Weights of a small model that predicts nearness at each pixel.
Training: 12300 steps, batches of 128.
Data: trained on small renderings of single solids in any pose, 395000 training examples, 4.0 epochs.
Rows from block 2 of a small model that predicts nearness at each pixel, named by matrix and row number. Rows with one number belong to one channel. Each number is 128 + 24 x the weight over its row's rms, rounded and kept within 0 to 255. All counts start at 0. Numbers have three digits each. After the name is the row's rms in percent of the matrix's.
After each channel's rows are labels from the 100 images, of 14976, where the channel reaches its highest value: "strongest on" is what is common among them. Only what is clearly more common there than usual is listed. The data: small renderings of single solids in any pose. In brackets: how many of the 100, against the usual share in percent.
# convs0: first 3x3 conv (model.mid.0.convs.0.weight, 128x128x3x3, each kernel summed), inputs 0-63
# convs1: second 3x3 conv (model.mid.0.convs.1.weight, 128x128x3x3, transposed, each kernel summed), outputs 0-63

convs0.72 108:111128114146096136108145145098134135086098105094151124108146148141136131094146148110151126151137120103086134154105169110125167149139121091134106154129094115128071093109156105115123099140092119
convs1.72 100:087086134122147123144091130128166141124121161129100086168120130138101112128136134125139161113118124145141147125135123145139135113153120114114158129151140130119141108172137131175134163087142173
strongest on: sphere (25 vs 4.2)

convs0.73 087:119129101110127115126096069125132119132107154156154130105134181111142105120139120112121118127102183103142104123136156139109128122131116091167117107166106131156139164111161136124141172128136122
convs1.73 097:116092135149197161104106130119140127102094125131120118151084132145126156121143122151147113106167092171136162135132105145135129124126145128117129125120107121117137082135124117123150149106149164
strongest on: checkered (27 vs 10.1)

convs0.19 093:105116110135161106076130145157136161142107135132122129145112176123111131133120119139138088127101147197114116124159109158121115152158154139150176148164150154094107114117128129149142158163181133
convs1.19 098:165097142135128117166111073129123114118182175136113164130147112122114116119118145119164121144140118102134126139137148135099140089148130158178141121124112129129125119123125143176129175174121111
strongest on: star block (25 vs 4.4)

convs0.0 095:157065144128130128099114118106114104108073129146133160074087146129120135151138157142138111137134083113125111101139104105133155103151144128137082107138140106092154118135111122170128107126126130
convs1.0 096:113100168119125107132150130103169172137114145123129135153133112195121090129104138129093159115114130147134112174128165092144147154188134122107133092112123128151141145082135110150147145120117130
strongest on: cog (25 vs 4.1)

convs0.12 110:159155093111127195146131130122103123119127119144095112076154139146108128164095118141129117102172147130150115111131153195127117098116096093112165092146060120118169120118128092144117113158164133
convs1.12 093:079140157149149123146088131122149184130110110148162131122120098123190117078128130120131117117098153145065097145106151093214082111107119115111100111112148093152150138117159145119124135102158143
strongest on: spring (25 vs 4.3)

convs0.46 097:110156140131112102175122120112128121142108154115125137145177115099108176151144061134166153105100124103121079198136104167128157138148140154123123140120141119135133172132152125139128147135126163
convs1.46 090:110148116142088136174150161133156120133106084142126101119116143152112143134110145125177126126142159112104145168111110119138116126092099105153104129142158160125108108152161102127119095104119143
strongest on: spring (25 vs 4.3)

convs0.119 092:128144145104160157106111140131144101112081139170157140117143122107160132145118099118157167181150160126126106139149121139112140125100165172124142163133150182128137141121088116153126127146135127
convs1.119 101:113124123136080151142124096083114125146142143130174126168148121120178081112094146168147154115142136093106101114116147076125134131099125107084141125137138114101106116110126125153142162094091121
strongest on: star block (29 vs 4.4)

convs0.95 096:128092097123167148105118102086154180080098119100116146163175149108132179107127127134113093138134108149106135076123134141156147139143111126124141154115152113161097117117106144131181099148142127
convs1.95 105:100153074141120093131140136107120131129123087135120132143107096127101052152161114132115103164099116138142129096077131154138099132145132138123142171150093128119111101146121119135131164110144102
strongest on: cone (27 vs 4.2)

convs0.78 113:125086122125150136158148152111089186153134152118100132161121151079136118079120121125090078133103107156095116128108140117096143148124138125123129137154132186112152131123095108122135119174145148
convs1.78 105:094146164080152119059127123155125078111128144123125186093132100168109171172149153112157123152122125140097132116146086128119139164144075134142149141094152121166163141127137139122144131154159165
strongest on: torus (34 vs 4.1)

convs0.64 109:112123151114165118172086172127131125113101145105105164120094138127097129164144118066138119144167112152121116170141111099151141144137100108054106097134126128121103142119134105139101095124115171
convs1.64 096:179138145109104134160113089142111165138112114148106155132121108149154124143099118164143150096141125143120135152092135099118133127150115133105137137117157135131123080122135129131129148120115104
strongest on: spring (60 vs 4.3)

convs0.40 096:106185107128130152135106113112097131092099130135106110112134130102156170154139099097116151132126111116131144141138116101095104164132151144096160110108120137162100126114129154117150130156107132
convs1.40 087:126145124173103125085149120131086133151125103098101121142119123161141118126108137118103123144086079125122096120160168112135121172160143125124167136162140121143189100125119115130094118155117154
strongest on: jack (25 vs 4.2)

convs0.77 104:128101100107145127154158154134081133160138147133115132125129077137125133102147136139163100129123121152108077077106155129150190136118112132105114126081101153131143121158096146112133106151114115
convs1.77 127:142157135100105106116092124156138133172097146122116116138159134139083088121155107107117105096153110110086188134123124116102138126080127155128142105173154124133109113139125124115125114119107121
strongest on: cone (29 vs 4.2)

convs0.80 108:126106156130132129089190115079136125134134103110125138095140143157143118094159106140193108105117156136124155076097130142093144157191104115103095134153077097105080083132131138097126117117089135
convs1.80 107:147161182140108115099112150127120150095132123155148090162108176114101125134133121110162133143125125088139145115119141096121130101130144122132161130128119159103118105142132104133117114139141136
strongest on: jack (77 vs 4.2)

convs0.89 100:127128119122156174098145120085102198110155152145105119146136140133143121170113110134155116113141157110146172106090136146090177101081132131095110142078143133145124109156119159137146123131102134
convs1.89 093:120130106124057112113116144100136131119127125146127127132098108135120127127112147099110158159099131104121135128150144100177118115118161145130132143174105130139132179133169102128152147055109070
strongest on: capsule (27 vs 4.2)

convs0.11 111:122124107098093136143098142157117118108129114074115119148125067138105153081129110148144100113114151153120106133144170125119113121147120153105158183132128107118131163175135152120107161116151114
convs1.11 102:165094137121105112108137142091117187093160161143141155115123083120151089182107106150133150120121129107159140116083150104079162144107151134117133129110109143151156069125137172096141143142113132
strongest on: metallic (66 vs 33.9); black (33 vs 8.6)

convs0.93 092:117094123143119133146120143109143130140095145153169114127151098129139136101136083123157145145084128136111100130132141114130125113130147128124144092179160117196141127127111156150121099131128152
convs1.93 091:111123124120164150102138119092106139120129126094113122151138105125139156153124108107166124097159143153118153122115122123144081098097130155101103126103083109109168123146083114101124146140144135
strongest on: star block (27 vs 4.4)

convs0.96 109:132141148085143090194105149136078149155098157091124140115145120139130158148102100114159121155129150156134131152112153079178138138140115154112122096077130159098158114082108122096137072123150131
convs1.96 098:171153149127121107157125099158145134160144129137134171134068105154185137134153129138123108085175146126130121124145130137123096113128135157157143102176122141141124121129122111101156156078101107
strongest on: spring (36 vs 4.3)

convs0.88 102:133132190141151080145128151124103131143114146080076103141139134145102118121105139147143082116130132155110140117114130113122136125121140111133139150158149178105174149134135109133135122134110136
convs1.88 099:173125170093120119119160128157110160116123100133126137131153127101114098121113141144149130187125112172139119114134138133120150132139134104128081103100088173100141148117119144114137134172159157
strongest on: chain link (45 vs 4.3)

convs0.69 112:135133136141113156165096115145092154153127109098119134134123059129098126090102111128079073092176095111133119142172161135125120128148096115111106115144108136171117129103152088149117163146127081
convs1.69 110:133136193095100157173125147173130122105141147112091138128086135138133115144144101104114136121113131130118171127133126136147126114126104131203103153145148128121158101136161170139139131148132142
strongest on: cube frame (32 vs 3.8); spring (30 vs 4.3)

convs0.13 129:177142137146093153133110133145120107143091129158105116075108104130098113146118098071137098112130076109142093164148123137098153113115099106122132111113131164098147123184132093158090147180120119
convs1.13 115:119164157090104110163087110176137146141105093145110156126113132175105121148131148146139105140120147144117143124116102100187125105151125131176177116155153114127133150117114115198162125114099131
strongest on: cube frame (45 vs 3.8); chain link (27 vs 4.3)

convs0.25 097:102108141129101089137172108152128107096133120114153104108117130096087110121151151118159100147115089132140099127146115146163118177129129129153113107146109168121158122175086077107091140146114167
convs1.25 094:167174105106112112138113087122123164137104110118087102170138122105133072170156129128125157130136135110115152144143146102093130121139112136168142117123115129140117173125133144142130154112114132
strongest on: light from: left (51 vs 24.2)

convs0.97 121:151141187110122173153130150165127144144094114137127111167106124125135147129115126108113072080118105109145151174109142129120129134090110101113110151157117126113105086159121093144144148121130114
convs1.97 111:121164152142113124127123131102163113120112121159129116132150131077104150145081117164153116164092134134118117102093116109115114104136141118176150135094110180123194179095083133172136132130125141
strongest on: chain link (29 vs 4.3); spring (28 vs 4.3)

convs0.54 106:158127123112123137116131131194101147108174171115081131128097101065116151163132134097160134125099107144120101177157096120134167121119109096148115112121131149108107141145166092157121151165121136
convs1.54 105:139143124136125114129089105149089124154112102108123129127138112135125141138155114122140117144101152157132137129134148123165115128133107179147135127102166171136104121129103135099080101139123122
strongest on: chain link (33 vs 4.3)

convs0.68 108:158107112144076173110105153121098073132147104069123131138136117139087134094125089131135112115118153113108103118128179166115143147142137089101148124112124129132145103083133082105106130131097092
convs1.68 108:118138088138117120128144127106095139119114114116104088102125133093185085134142073131085147114122148158148112142149158115118127137143092149082062152129188144129147115154148142098163152131133132
strongest on: black (27 vs 8.6)

convs0.2 080:137133055091128135124145125110126122116087180126150168146127142098137157143110154114124091118091090135136134148115124106140142134134115114103105150116138159157119124117143107101133125120149132
convs1.2 098:168122132104119143112142135112141164161143167182163167126166142106102095117106153117109153138116147135140146128115122126106186127146098127097175106099092115139155110106155140121142128133124131
strongest on: torus (36 vs 4.1)

convs0.100 090:089144130102111158082163123127163130123067107108150117125162100124149122129138131105108126150148146096150124103160098099099081153122147141198119157101137121121139125105084100114156125114134132
convs1.100 094:113053127141067126105126109084120127110159166125094113129163144145159112114132167127123121106162123116142131138134142112157143142157131153095125128120101128139163135124139105118122134119103150
strongest on: capsule (30 vs 4.2)

convs0.41 084:065133176144124067166071148102098130132119093134109146150167092149107114156140117128136106162147128145121130110107103137139146167132122164160147116109119154123143155182119118107113126108127133
convs1.41 103:132128154077130107134123131183131107153151115157147151068096103123168161141165129143122123107146109120143134141108115154088145109133141153122104075150140093129144128104147096059069135155097140
strongest on: spring (26 vs 4.3)

convs0.37 082:118147192152100150138152137142134093153089118099147147112148141150125122116125083099153166171118161113127118149107128077111116108104138122137074120133162133149122126140084117122154125129064155
convs1.37 093:117116092101110111125165173081142120100139113146173092173126128136110143132154137101160123128193128111178119097135094147125116155128141141118125133131105159162120080138151139136142132171134120
strongest on: capsule (29 vs 4.2)

convs0.7 112:169109122150120093148138132155134120118152111108088111128103146161123138106124137166150137136108188092158106112139170130092117101140118103146130111139113095124158090088124092121131151187143128
convs1.7 111:151146088148096154114116128119122150175142146125120073113126129119137124139104126122112149149131130105127086110108151137142091140087128104065094098118127083109105111153123113101139099124142075
strongest on: white (26 vs 8.3)